From a checkpoint of a small image diffusion model.
Model: 13.7M parameters, 48-pixel images, arch unet, norm groupnorm, activation mish, widths [96, 192, 288].
Rows from block 4, named by matrix and row number. Rows with one number belong to one channel. Each number is 500 + 25 x the weight over the matrix's rms, rounded and kept within 0 to 999. All counts start at 0. Numbers have three digits each.
# convs0: first 3x3 conv (model.enc.1.1.convs.0.weight, 192x192x3x3), inputs 180-191, a 3x3 kernel for each
# convs1: second 3x3 conv (model.enc.1.1.convs.1.weight, 192x192x3x3, transposed), outputs 180-191, a 3x3 kernel for each
convs0.41:469496504488500506496511518499483499492532467506490503512510487490505520488512493511460468492455489497498465521547533516507517502497522489502472485518495517505493479497474514497504493499509498483503509497532504520508513487488529498506458479508503523499517513531500511500514533502492466486501496483465461501451475450479508477
convs1.41:508520509462485477498479469493485496518506502486488519471509516487499438485468474517477503507481475480511536497492527497498542485503512474475511472520515502528486482491472494502473504495503500478484501495504518523486486470534499486528535539512519492524471457495506472477494515499500519492505512518519461490517478541475501517
convs0.42:496522509535526513466504495498500494528506434512454491505474545493457492499533494528514474508527489497476484500528493503499501499527465467544519508455469528487492485544490512506497457512509473508511474497545515516501498494489502504462488477426530513475486473478506513507498476465475489514510495467480478515517504479502475525
convs1.42:539516492485454467521508518508498518506528480527507492518500521477508495503529511517463512540555500527469501528499518496523480484505529495514515559430494492495502524510477498492466509512497486498509483475521491486520503538517515567422481518505466480476493492491490458508504529517491471513497511489475483532475545499464492512
convs0.43:482524519476416533530425503490506500509500489466477495486472489512573501511521477484450475483517504474576440551485497513489484502486493525519506485500511513539546503497491497539478479524521516479496445535501484456513512503514527526516529424553503479501493534492488523491489504486540455472504552439530535530453495455478531499
convs1.43:510503468475619469501497518493500508461493487515490502503471498508528546495461498499496486518627481507537481487510511490524511503490486494535487531525501467482487494452463495484503487494513541521501480452482526494468474431596523431541485485484517520482519489505527522495541504513486487524485481483515465483465507521509500488
convs0.44:495521531470450460523439488496470520518496440530533498517470459461507442471482504514527519500464528533535514491466495513508517496506483493485472464534506508458484504494512491513509515489515471487507472521484492499469505516515515444475511463470504465521500534467454495487510531531509502468499515498489479500496526479510469472
convs1.44:501501498541546474487506488517511520499442516516511516492512480488518555484441486530460510463508543500502511492492496480521475499560539487515482467497560504509507483515486485549512503516530487508509501520533491513498529446473487530531494499492511466502480526492505508502471482492485581509510520480532477505567454502521478511
convs0.45:503537530522510490519493478495549512478500436516451474465512482505456523459473516488471490515484482524529464472531477503464478496498487501519511503539499502507525510451477515528501514516479496479517514501548512554495493483518496480512475478469487452473504505416537462462497547525507492556517496508486482510508551500481516448
convs1.45:471523509484530466505470499509504508490485484488506506483487483485493480509473546478505488481450501476453523504505488510533519520534485525500469514488469479546543498479469516522467504514509452469512492468485482505452513520495544483478530567497481491554501468497536493525430476474491487493496473449512519493442533502482561495
convs0.46:495462458486497491462501511501499492546496485479475486519465485469454484508478475488488499512472512478477489511491482507483488486493492496487492525487527485489496523489480503506499466510495483497498513518532517494493524520535497515473477475520499507481523490470490508466499493507476485504494479518492474488490455515490485503
convs1.46:467474537486527519518539512511546510549538450515515499491486485479485498457478468496467508468513528524490519498517521499548481526517467494518509530519509536501482515488541499494486537497515532512520505490529546501508491533491520506527442534495522497500528493486511491526518552563520547552518575513483514506460553533466490482
convs0.47:469499512488497482518499470481504449528475474496508469501563486506485438490498471466524492514475523521498550530487468504508452541565510500528490488523496497478509497478493485513486531520468487502518512495516537523495528516508528530484508472524531540485479550501470471522489507539504477508537567502486560480507457427506468452
convs1.47:517480486526464518497494503532527477510477506518514484520481494466523516514494492493489494522474493472498530484477465544459554523504473564503479494510529478449516476504474475550475499514505496473535473470481484466433436520493530537518518513507489482500481441497510476458502468471432473466438506482473502474510506484498491485
convs0.48:539497505465401472526520518481563473493473542491496528534555478538395459492455529475513481540535555511486535509512490480504515465519528504501498503422506497480527532496482493563543499504510487476477472479548501497509476482502476508524537498444489480520479521486483504470527478484498473466518464463496465507481495502492475438
convs1.48:515512521543515531541559482502561502567482507485470482494505506551466510507484495430508492500505511542510511511535534525550513513486483523529481511515529501514508508523492505562501507507497494528501496533485515499505516531447460490512482536494512488500514480519507472538490514501481554497522469502541481508475507522512513492
convs0.49:508498521510541494519491540518521495504446545530473469516468457511521504476494482488470457521537496479481491513466489529476480510486509505533508553486516511499478516522488528509506501490484451512529473512511497492446566509512520458496489507476479537486476460524490487519507470525516530497478522501485484486502515442474473486
convs1.49:520509557481482504538523518490475521525497504535521500485465513488487485499509521509488520511497493548482511482493500537481498526490519485532498510488519477482507512506509520469435524483454530499505447545541461518503502515523519431463462483522503536523486571511479496514502474505536484484490494499472488501542454473527473499
convs0.50:545541517487502471485446516522524487479471477503516539453451480524540529509510551514509500513500509481511508484502489505481462518490478504467457470469453478479504496468539480500494489497493465472482503492462499508487457470478458439501509492509459483498537480484559497477486482447482483522496533480524479432544501497511470453
convs1.50:500530517499507518482534515540469465504520494548493493518497502517478490484506528572512512521500480516515532482511473529506521500514516475509507507510498502470495498524490497513501516509507512468500494498472471545550452505527494507557508503517496480448510506505496523487507490471456503504509480481537477493507490481519521491
convs0.51:484490540475502486482515513519493472485481479505507512517488456543547503495530499488498487509538524483508508470504502526476533518510476537481475483489514503502474525468507504489513505501507503521476507504564527516526496490492474503543525503484491503517495531546519500509539498474466499492475526511474555449475456490535474480
convs1.51:507546527493473523472532496526527529530542497516493503510463512457470503535529493534502489480454509498518496511516469517511496487511556502504497565491474468499533497483512498488489494517492502533508483469464491502474504462465502536520493500500476481489482447515480499537505453495539541519482513489522489481496422507514420470
convs0.52:522475457501496497476494528507515479480482475476468479474493497465512447519491532534503477490512512511504471499465437519484484536507488504474498515515503454426525491487504514537504503513502438479502498530464493526454519500472520558514481548461502477525543473496518530488517492495474436415511569520517492509475507474506489402
convs1.52:493509485502531496481490504467496508498467489487451550458470472586505488501484516519472502486504496485530486491494481528484502512535522491513511514502495505479464435489495502446466499495507534546500557502498513539545503476513477455517531515492507500505491531487503518469493537486493479528489526488571447482538491505465492510
convs0.53:514510517527536469499473497522473537533435519509459503532509539468488514552546536484471473500520479512517514501521475485486504457484508481493518489470485486510514479531497473491533520492478484521480504512534487474472527509501472491519519466482476502479499514481490513476514497482491485504483520497503443481518489500548459512
convs1.53:500521494474492496486496496476472517489567504494531475518479466522508542516509490518515476525530495529499484496518523515514520527495491489501466510512514488521463501507469497539517482467493482481522466492501502459482501497503486511503500496495501516459511471524519501496497499501475537533499482496512556476560540488508548511
convs0.54:502466504580502505513516491482494524456498454481488454533555523506452553500532474486527494490438495544490487501496486472489513491486515483517520525455456501479475512510527506528514496512496492525499514475511499514503488538504486466488507489464494523481471513517474476499490510529530494495462467482430534536466462490470496473
convs1.54:503494468521535450491526493516486487493480503431503473485488472476536527483446493528520497522528491508504478495517470498518533509500508521495484493550486502489512515485524532478485476477479496503482501527505501476499538524489526516468524483551482505510472509494491503517498518525509465491466481502560507482507537518544502560
convs0.55:547472505537499474503521501479497530486472479515470461517539511497506491541489495476459480519461466491483495490499512475480500494465484482525477478476482500414480522505489515486491491489494491540518505506542478461499490492501491428469516501533461498493524511506441523545514492476503504485476451479500500500487511500511450496
convs1.55:488451514531571487485522474526467504499491487503495506489475513479472484521509495481505486542525513497523525491456509490486465450510486485487518546513508507507522535514499536518490534517465510477502464490491521470487540524488516549519500499515483489472509476449536510521510503507443464529531524499537514504533465490501495515
convs0.56:473542491484479466489511491550537492481534508519465518532449471498471452478536513503491513525474524497519472522558492533461490476519510456519505486533442484466483481544511519507594503511522468540484478484519486529475505472480465451514491489460495478460514495500485518537527505549499491502445501494531497501525413430488515516
convs1.56:489486487506510529554441517497532513485559508477516493513521481539476527548530519502561522527504487501471486512457500500481504528532464500500501475544508516494485496485462499476473510532504468508476527546425465473514517482505483458559490479487474469477502590488523541516480518503485475505486483468500501496494449451492510523
convs0.57:534470516522519519490459472518491537492504485526476508491476486493524499513506479510538528490490501513513489461497477494531493513489495491482515481505520528501534466501486497481492513509495500486492478520501524496477459489510512486539474514492512518480509511513478495497519582507484477507484455473502470521490515465495507510
convs1.57:535553506481536483449496507498518518576499520462519458475493498504527497463530541508501479546537521502490454504513453512487503529550542457482476450533486527496486508529478468510480491514513506503476483449473517491516494541515513522517510494494518528537484497528508477487539506476533497459503553514504498514429478460482518492
convs0.58:452470526482491472437458426517500490508495397479424538427523450426478457507500503485572520519504552504478496578501508527500519477488532534535499444449535492448523528452504437543561484514552521503516516506508483488488485484503505510482494499476447457485488452509527518541527527533484515476460462499555405513668413462487394493
convs1.58:482464443448524513450499465473423498420561537476508487513459481536558526519552552507445475502495507494486501478453476499462465495453482515477481434491497478517459491511504503432465497492512497495488489482517508509488479485442485482490520523510470483512493514488504490492506516530516508497499508478479546549509570401448592528
convs0.59:504421484496505510475516501509505547506507481509518479504528519466470505486474497475491484500539481508500470496499474520518522518500511485518484522486488449514453504511507519529502500506546496498497492507517439463477493485510509564502483517465535474479517486512507521498498484506548527479503505501466454485484466460516454479
convs1.59:489483507469493499498559506507524524527494494480520493512500506500503522483482526503490481481500489532532504508500475510479497520492472503493511452513489514495502498500489482472497509514510492500560480509520494522515500484532489467470474507464476487509474526547513532483495516507448501493461443503509459505505483508488472545
convs0.60:519479483487554538466454493465513514547414504496498493519541495465528444455467507482499478512480505513526500493539490520465531518515499472540494495458474471536477480471499501475498512524482530521455529530474487466489520478486536524515504466507527485472506494452496462503501498528476492477484497509505501479525489567521480484
convs1.60:505508506508427504550517499494489479484462460487510464507485485518517504515516492511495507489462514479520443532534463503527463511530480487483506524465478508464560486491503469520451524503531489515544512488467513469504495461538487489534479485484478474508532545473519509461529512481517531454468534493521491500520512508511515502
convs0.61:521460519450445479478520506486468508493486509484501481501477450509482479511483521569518461513537489510453495500507523528485503523511501513500517499528489500487500492510538503535488534541484496495499497520504480475481484480515473492490505472498493509514466506510504520528486526478544552517509521526497493493509489501495483496
convs1.61:472492496487521510451508492523513505493541526515504520517500480519510539491539517516498519522513491515509437489502488508474483476489515476469499528455496505484484529477505487480497477504462485499504514505501509460509477556487534460520448515494511476473496487498491510507466513506502492505522493525517520508491494504489512497
convs0.62:498528489450506443594473538508515512486599437531559534507583446505437502441525449510528478547561517494496544512439494519484504519501479483512510462396495514502497515491529535490506514535476487448517531530563504446487514481482475402501488458499495508492539521516462485480514522535510442493530580510493453531466576554500512482
convs1.62:521470525447534461508515475527503495470518491504468509482492485465571471529479517493477509526428456500496488524515488509511515507504509484509494513478504469515497482455526508516472487516526508503516502537495496504486574466509412360492552541511497531517476494519482492497517431472518499492494522530481454501457474447466520494
convs0.63:515523476474412506567533519480556544419499520503454484469473501510514478437440444497510480530484530509495475503516494499543495509473483493508495494512531537474456464483521525535480492516523561521515499532488473457511532514493390377507526459490551461487560544490463498519454418472574577547523450500530389568467531517526538551
convs1.63:493520495522456467447543479468473521536451516529522496484483482473505516512540529497487506500511492510471498492546527515466503540476480520475494492514491499478492512521537472461493494494517513539511493468500502511487506553520501333440505529501492519490488470491503459529509513511475483464515506526494480512414481482437590475
convs0.64:492506445440526543520446525495521532478515502482480555467520487476507469508457477499515497522493485508514519472500485537497515519485492505500509475530497467513508512493509508540504524537527502512511493539525501510488482486478511478528481494530513457500479527497482500488486455482456537485531540490503473524500488518506492474
convs1.64:503495509495472595518527508489490492427547465523469485505497530498479481491505497485451499499533487487486491541528485486487527554490524475491512548493481476521481492463527459443534468515535515497478519472499483500515513535529506498475503552541508500486514492466481502508505496538496420494512521510477476516511526520513497501
convs0.65:491491484478498497552483512468533519473511518520493499483528515494506484475548498494498497479484500507508501515516489522511509497511491490500510492521514504505485520528522511532518496548521504490493526518507536487477515459478509485500505517520521478490492531546495480510520515537482514495522530496473495489507487504495514498
convs1.65:489511467498457501501482503477506484503537528490474516495497521513524513505494486468483473494516523493471498499496491493475476492446481543493506528510499523502501521498477491507460479491501469506512499471501483505511490512485503522479520527470490499483486486478521501455500494475522522531460476502523488496526551524504488537
convs0.66:503457499515402520508455437506527498511536542496469527510531484497512440504494497510490499469525502491505507526521510503549474483482458503534553452427487519548540476508532524498514524530507492533521478469610508510462512516485498530502499505446495471472491535513492556481530548521502560534450505566490512506509421499512547487
convs1.66:493462506445454516501497500501517510544531489513482512485526497531517504501494473470515490541507520534499505519534522511487539491491477515478486524425513512476496496449469527517500503517504503531484508539477515506497386524506423513503504527530464494497467515489516496498522472484474543514494513513541482495547481493491517504
convs0.67:513482492440482474508434461510494544459489479504527500516541492512483481513530486484472492491514490503512487516524508464470484515508511510458485424473463549504512518497531505481486484517486503454509513502522516515467462511498442581539570484496466518505548475511519489508543544534524460495488510480539454493492505494483488507
convs1.67:493514475524445492494506511500498495544502494474525494510465500485557517489546521528528511490544519506505496524482531490471455446494532520508522560493472501498507498513483516507578517471486515473489521432499504572472538472515480418513517492507497509463505496464478486541500482491468475520486471517512496508439486467482450481
convs0.68:515481510477416496532533504512484480470455505513491466521548542494448479504502502479477514526456495484516468509488481503511514467517484465520529441399510519588533489496510521481497506546507483528505470521498513475506499504479521443512487484514495474473471489492551493501513521490489522510490475492518495499503445466510501526
convs1.68:508508487522425517510484499504524488509491538476535505478537509512503496485473505506492519507498533478507514541511499521516485490513499516487515472392476481463511514501504459497535481500501474485511498513480481479483532456508468499513485451489500503475519535508546482506514477475506518521533487515508503529508511510483492508
convs0.69:496531475468449463491511460513511489502456490490501473496553519493460465481517552522510548484492482498516525490519493549515539499496482462510488496489486489487535492501507518519523510510500506500502526520512492504487469494503504475511491487509511496491494505518496487507534493523485542506507480512488509523454518514507513487
convs1.69:517504513549531507522462461519528534503506511486472494493543524510530513476480501491521476538505492475517473513502543472484512506508484496491511512470534500503502516509493480459480516515508514501510479470472473503491500457512491505473514490511523521508527492497550511520494525501484493499478532477490484468477489540488522491
convs0.70:508488441469461493502480515507459494502550504508505511543532464541461500519498459494518493482468494503502491540524504492524548507536494520496481499466478483481468501519521533496535517525515487503525485501511520472496526523490513496524496517470517486514479515515492541468536482514479525493508524470521477538482482508506480504
convs1.70:469510499501514488538478479484488494483466498504496497527533520501506498507489473481495491513538486509510492510453489482471483496509466466485494464543469505495490481494453485506482464501499486527469490511542491475496490468549513527477535483461540482481483522496489485481499522492498534539501541495505513504465534505468504511
convs0.71:492486517496473523489451463514528468460470499507486492464467463514520490465488470505466500506530533519518482536471500503521486492477477504544527448376524496494481489504493490505512490507501519542518493505537495516541496520516467474512506505516519505471543553512515532520495492504484513498493475508521489493502490476477489471
convs1.71:539556530509500523483544522484491514513510504513516482499510521450531518510502489488524537446498532448502506470515492499506491514509437491477509482461508541531495465516492481518535496475474492515486497474491499520534490444491511548458525466512490503506500504493455518499494499464468514516540498520524520501472494473528523487
convs0.72:503528490500479475487494487507498527503526478504533500495491498517490497477523534518485508511495518478480501488502524522517556528524497458506527531483497483478511521486507504524555545540518490533507512518502471479479475517496486482514483506501487523469483500503506524497485540538459478562507496482501548467510454482501487535
convs1.72:506478522508495456505482467498457500528484553478504507490482498501565543495471456536526508501533469539528480519492509488478508473501519495507514507509496508541502492507478499512511499556511515489476531530469564506526520514512500494485468489489479518485540515503522522474517499522513539537484465493463496479464524514511482515
convs0.73:512478518538502510437499509505463511479474498492473534497565461465494450525507498504486502538456483548514519463508499475533503520515516470490492489506511469518462514536529537514540481527485480492486501508487504501496491461475510487526489519484489525491518523492514507481507519512477453435515485477491507498444519473457517472
convs1.73:507478509483461444509483504499549495513480483484508525509510528454478497489475498500506543480507495497491526498518529509474499533497509481476481529505447541529481508521522452497497467464517485487469512529466512514500478441463454496520496484477532492507518489522512466504468482519492450392485474486527522514499537504517479488
convs0.74:515514495440489499478478477525505493508504499523526536533521497510481507510466476486510548465441557511510519503514497505522529495492497505532478492506513532467509506501516543494494521491502486503496535473513500489468463502483533491496498466509498520545474509495528496484472515490510529504493539510503504494542531503483492439
convs1.74:502577479526513505544502497516525498500501490483478502527517507488529492515523516482443500485481550505499500502493534527461475501494522511499478479498484503521504530506454497475509494466497513514491513516475495500530486534503493493505524480503512483522529479511507506496498534473477475474451458515512535482507485473483514498
convs0.75:518483511490512489528491524525516538489517490489456448493527555489494483506508496516531519480537527480550515491532493493467503511515508452526496475537487505529443479478493527476552522508512504481523441528489507515512436451524490534476529493510513456519461505527535478524486483505504519482451502445463532509523550532497476550
convs1.75:490526503476445497456524472490532558543517489525517480483491460456460505486543494495438521467564519508497498502487496536465511503448470494468526518479464506497487512497511496505447474534510526508517488514502463556483512544546497472537498472542506465527512517492519529525506498502453490504475477514495504504452493475498497469
convs0.76:494509492475463510471422517483489496495511461500468483503525478445497471504498507487474488494514438509495499497492487511534493498493475468506492528545478521446501525546504492532541504521528494465492516502417506488467517481503477504496480488499490514516508468532472456502529480529481501493490506486492453481541526493515476494
convs1.76:494469519485456495498495499505510522507536499496505502470501474497500523479512510471439477520467508515487479528565504504528486484486465528484508487398468485487501526509510512459472510455476507517476504541521509498513494491492508452542525541532504500526498576535490512488488493512494510502494546513507498483487522485479520495
convs0.77:484540537468488516443464496477513486495511445488501505498451517499488540480526483502491469522532504519518491503513502510497469502472478493463503541494505507517552516524487463498466503489524535509539508496477498540507509450496528496497523479478505491497493528505478487479483502512528510523496520502511562517524488473503486508
convs1.77:525511523494525544465506497523496514506509519511503520510506497494482526490487485520439493510476502514487525507530500506501502515481520504488517479496482476480451496494499490506530497493489509491498513522511483505492561495506486486489517537441515492500482450514508514504494482511469489476503481489495527499505487464486448503
convs0.78:537500502514480562486513566471500488540439466498446498511498523496487480521512483519519529467521498511497491474509500508516525512509501512537473540507482488522479466498522502512494493477513495510481514491501521489493520512494489553494509462540505465498505471485509483499518534544485514516516468481497420511508489512540497533
convs1.78:439485512478485503524489497512544466517536450490517474521487511507483474461505492448532522518520533529510518526504497509488515499502513505512518512517511555479452490508490497497497497500495508510522495496516529468513478531488505471473533499493495492484477492471511469470551526469535515498482506507496458514539525504469515502
convs0.79:502504514524472515497595504489455491502553505426452547505509494510488496488494533503497521521376506528411529510483505518498492507478484496537493492485499491521490524533505504461549517438508487491523551512498562420451522453521486451483522502484493501539526465513508533457465545489482487498505509458519506499509513478527478500
convs1.79:551425473521466477497509513473491516529456506475523525516483465511515512515471477493527479455522539484464510491527502515537500475538493528478485486537512506501513508505496502487516488512484510537438504461405504506519497539504481538514489518501536383465523454414509525508506494437479460498499491491472518521516538508502486493
convs0.80:531476527458431485545510520525512518493520477492483573508505493454488500516513515542517528518489515511482480525500497557547504506482514518510502504426493517496483585560492580507533506516475498522508494493473498470506474486498521442512532446519502480505489550525561530496522570488512573509477446500495496473467429444493460480
convs1.80:514487506519505493499452491545516471513461488538483483512492509465480499487483497524486490477502536458520480501502525522436517477514501512522517501470502453504525534519520522480506486486538514463497504524521486501507459465534513385527530530488491499468511498490491503521483488511506480459514485480509475503490505485494458513
convs0.81:506495506474527509467479527459474513482455480500502491478468489510483483512494507433529482489520475475471515474474504506505509499524500486494545507528482509535529479531481478504517474469492506507506516464536509497477486509507475490495506459493497512513473510470527456515463502491487460508493524497465496452462498526489488476
convs1.81:479454505492492516506475460500477508514502498503531482504497526529495487526520476489489507497460515474487524475480470463515480514524510511537473477471510486453494511495524497492509501516518515510537525542547540497492546542501468470500535520485522491446474507507500500485486472509497489515490452491475476534518445532512492503
convs0.82:512511503514440497525527499540476541494384615570568468475427509520576524477498528491510502503492492461500471476509508505496489494461537496482518484516491521498492501546491537517524498476506505544512476521487487463482478453517498462512526501494500542463487504513482494499488549490464448520470411496474508489461484502483514478
convs1.82:504494464475577490509513481515491476447531505493469473510505494493511517510469506524470517469547515473533485483514493491528502505529509527448495447485496470513528493496487504491517471499538501524516463502491486493522485449488509486496520522493493505520498517528505505481520527478476501516496522507490524504560483481520518499
convs0.83:499491461496473492515532526520490492520499516473494497495492470531537493475513509496498483526500472472511464534499465532495497539494508493459464445534468537475514520517513516517497504506493485516491521508507530502496506449465532513481509502481495514510490473503507498486524541475495508505474546474491473493517484499489489482
convs1.83:463439458479518500529523500513442508496509508541525483489484515507453512518495499480495540541521513531533516487504487509523462567489470508488488461478477516498494528475470510490456500511474501498495523482467518490509512504491499492456524493496499472496487471520536485501504505504500459485520472488493513501508497473528510496
convs0.84:502524530501502473491492506517522500493463461476514446569524496510505476478507532498481471514529513488543509484495483522489475488486509521508507505515524482504511512481521509508514508508489491493492529524535443514486494459471494477515446505505511508489540522529477503514511473522474464515471517510462553513507558479459506504
convs1.84:514495509525498535508508509519495497557484486480491473485499490516490523517456449496502523465497491533503520522485544460494491501530499473535532521465495486516472487472504492493494517519507522521544488508467466512479493521509474545501485497465529508515457465474504489485464526529538569484462486441492490507522475498558516478
convs0.85:506490506515507474488471469514470531469602497498458547448471475468477458507501471500543494515530522511499446466499493542474467490466474508539498540502465502507519497547515541469483511522491475548515522469458501491516506517499534423490478507514526506488490520496522461497510547519527520532519518505470509492522472483510450492
convs1.85:499499511523512492496515491517531524507524537501510486494478494571499480548493480509511503515488515508519483457498486540511441512498504490486532524484480520483503505463496522478489481470489519482519493500520461461510484506485513427468485514493476528505452483492503491490502499491499492503493479525519520499522475477473480486
convs0.86:511503466533549497500552469474511525523503524514494487519496489513508476495491484489517489491502487488465496493519483510476520488499486512504463507533512500497468508511466506511524525500483502525497482462513493477552468488485489440489504488519494523493500466476508469478511495529480461479541495496481457468484455505528459460
convs1.86:550487523510497461522503458498501483519498461499493515510504497524513491487523513482512520507500515487492548497494493509475451540499505484517485462398499523459453522490482488508491499506498492501515471495502525487523446506467526489512491473474491543491508516506513506508535497499468545480476492475525508506516493483474489505
convs0.87:491519504463506478510462466481503540510539516505516453506497520458481511532459466492491494456520495453479517506503536494538518496479518496500485498567475502493487498495501507480540463511484501530521487475524533519486482542493498483534499498506464496466427464462536479472504540473490593558474446471488507474492521474552493501
convs1.87:484521485455453507486456493491469515446509459468512517489502505463482518537518477481506511534509534472512529534476477439492464480484493509485513522444494509489456522509557471427460478483459498560537499524524528476536498459532541497515473526521510507473511465484486468539521488513486446500495509495526493513519514506518532495
convs0.88:515508483509539501473457510490512496492512490490509484494509512490561485488526496500514479471522463491507515480499513485531508499446458505521494522513531473487500497518528519482491503485500520522481509531491489489510491476502473467493490511517479486490462493491460474537526495511514496474515478504503450508503526457520476473
convs1.88:493505486484410482518490514493490514479501505472519526460477489514517520487545505493486499488469506459480517513525515506535514492487465502500507495457493491496502510517499532469461481450476509509503506489490482482495509475525514442504531518519484496505488518520492498502504505494514525495505534481522524500509531506519498477
convs0.89:478476520471502507594583493498510464509552448533473471482467520487533510465442513499507518552468523429523502504489489453512505539540509512531489470507502484525484480495483509497498545555527485475501459471462535486515491485476487520493489507538508495499557540515509498524500443528493474480494479504486523500501485504525497511
convs1.89:492502465522544527554538499509529479506493494481490501506500498499532499472471484565488533513450472487497457502505457503553559513496467503495487511498498499495491507496538508511485485509559476538478504548486526459530522478478497513503495493516480465539533526476516493512500561481472501476494495506501538457493445511510515500
convs0.90:462448479460471509517515462478496464494554496505501501460502556499534528509481484530517508502502503534522529476490531492505477488504512507520493502537491545515482470478513507519493485499497498501480507501478531504502485501514492479468542480456530478501467494473466478518516512455482516465494457512527473497560477515519510474
convs1.90:546472497520542493517526509502535484488510507469503495501492469483495517492538513497474507539488497501512503483490502498488510475492544491544430501502489500468484464504500505481517481525542472485497477504498532523490518544438497504486473490491510504490539503517516488461488541484533514478520524508480523483510538467532507481
convs0.91:489524459505486505493482450527535510538524477501453426451532450453442491511522538515540487476475467510541514510524501492452475505462494505522464546581494470567477505510547506546541507503548532466476535473481486499497500425484463465471466537461494451519472469464501510471520571551495508557496456501529395431600545403551490476
convs1.91:467501457504547445504509464463486476447478451511510453467479504471471521544490505493498483554533502495486536500504516472532496502494532485511482512571523519530498471466523443500523498531516474477523506553484479476466473476454465480429538530537477459491477509498483492517534539502490440536489476521525540483546488423553627499
convs0.92:497502483547549504507518493488509504511481513519492511510499498458498481518509496501505512499494480482484506504515500518498483503486496519542521496584481485500488510520491523532504506508497468498487488483486508507509516507488499504509501475496520518509482519512456472481501507484491520501493451497490504502532477510507463497
convs1.92:498494491500513511524526479499485490518499522506453481486501487548498517498496490502490482486496510503490493493513503504507495492500487510490507512498494532480504492503492521490466494484490504496519524512509503528492544519497498507534486487521520502543473502512478496504504513500500552526494502474513506488467521498502516510
convs0.93:515488493541514466482482470489507523519496516466492521500476491471516470500514486520507492497543474483520495528511488503489538474512492471541499505515526486527479489506491485503494511512529509477494510502496506525477513442449493501508475480479502477497482507500470503515487523456526529491513502495473490497517528493500489469
convs1.93:534548505526501458477492497510522526507522490475507485477494498514505486520527483548485501525480499530476467541511516498475516500495474491452519502465492502470500462502475482511516490502515495520489517521480522518486497469518477456487519512498516498517518484507530504484512508511493522452558513505522511521530515483525530484
convs0.94:490493469506481467488482440493510499510466449502463497521518550505521548485511458532514457517509456535519498525500499510474488497483538504504524485506532464500467528464502521499506524514529506523529517506502482508496513509549481432475502565393503543495518483462513504502475479453485484537508505494491488503493461443480505501
convs1.94:428477460509494525526486492554450469474499523455509511471516479555467532509452491514511497548561536506502502486503525469510482486475526483488488538506494517519502476476494504495463500526526518500492519475473469490462410536542479574520481518537471499507542444468515564512445537481481500515580521496522515524509500511525494482
convs0.95:480523471527505510511471504526505509547507503495484527489531476487478493538582541504509511474460510483483485540506498506537514517496489504514514537524472475464502522552480517523509509496525498544553486486480504474492525512516479476468505485514486530494491511511514544513485529483479488507480456497518561500513529431480499470
convs1.95:468452488512502531538481491492490481511527555509471503525544486499571538423461480485510491520508478490506500496468478483510456522475466512465492503537511536483476506479535488536524504523501520486530479462515515486522480469535463520512516490504482491499495478522493461517473478529492497494496506470493536497476509508480462534
convs0.96:498483499476451534468505480473473545489498530491504472539493476506498539510533500494505512519531514515514502510512513492523498469490501494468508498511490503489506523529489503525501485496510515540513496515525508520502500478480515544524510493511509568505518497560496480533488489503517500476527500508474486509485498524498507527
convs1.96:498515517496551547531512503512504489529520521488526517490490507513491487500498508484471459512479509447468488491520524511525497470484513500519485480532505509470498478542505509507490558524480438471505464479520501504497523506523485477467489527470501487481455474480522469460510526517442489498531499470475496539508492469506515482
convs0.97:493557440464436494462493546480530537486578510444544468472489494473471562492460503466560534517460469523498497494518491459515497475504489538534486525489557504496511504488487477501544504533521597484467545482496537480522428487518449513489488516500520513528499449488468517462490496459481506498517486499515520465552507526532507485
convs1.97:490473522529572488489437517505485517505502523479463546487510507462521425553448482537456505525525483471483512483517487492500473523561508473512499480476465507512462476486499489472459492524471451463497524552500481480510499490546480445504538544527512479496444548528464508502493479487501511514518529485509493487565548497460495501
convs0.98:521486483479484474479498513471447521506485481470497546495530471427505482505466487494476518472510496498484486482432489474497504505543511509496460488480477490517460500519497542495479507535520508518500502482487516495502477494493508488521506485502506564507503513528484503507451490493460441480516523455468498503520488501475472510
convs1.98:520544522454456503518465487486498510493474477498561504488505494537517503491496465500536479494516518514549513509504497510502498488488482503492494498481519523525476489497502572500491475505490522513512516469520496452492504502525454470507503534486500518541460483516470457487473519475519480475525462531517527521541509506482528514
convs0.99:494483489515442523493454501527470506458497471517495484511488493504480466521475497446502511483552473549518471491513515504542477534486491480501497506446459482531483524536533528489516522510510498502520510473517498474507453500522476498478450484486505515481477506502492525490502473515496470487479478505485503494518504488497514517
convs1.99:511517512467531520483477480510529474512460522492541505535526492459457481490503490495510504505494498479499497492521483489514501502499546502511496550499509506498497485472499511464460524475469476485503483533516508460484498474475473524505505494509532490497491502525464520495506514550505526475501510499496505514509435479503465512
convs0.100:495502496503471508485528476523483483442500504468489489504538468510492473490473538494485513513509509491485500485486491483533478498492476506499444484498502503494493489507493494495522510504518531500502484518487477512514476498495527501465472512546493482506504534502466503515504477517487501450501489538498513486552501497500472482
convs1.100:509471497490506518474502514501533517526442518473510520475513503513501495470467492525494489495477533499516505519476509503477495535505538478483505519493472512515498480481462472503494517515500483485494510465495506490482466470547512524474513508544474439548506488490504490504464505514517542519493523473506526468500517468487447476
convs0.101:480459482521513476491472474483488490453512477493505506491500491505490502503531483511538519501491487520506521515489527498522505477521524469460485482489488482514473508500441483523504497486511552517495552491537522510504499468469465496500504537477537478493503470554517482494487516498486452482499515471496467497529484488486497489
convs1.101:502550517516557491540519507515499508482511479477474479505469481506534502490486508491490473514478483524493537491500539487492511498489487484516507544521530529509524478518507516459478532508509490501485452506447481500486559481505474473531517512517499517506468536512511523507506519488513478506477516510475481490498481449474514487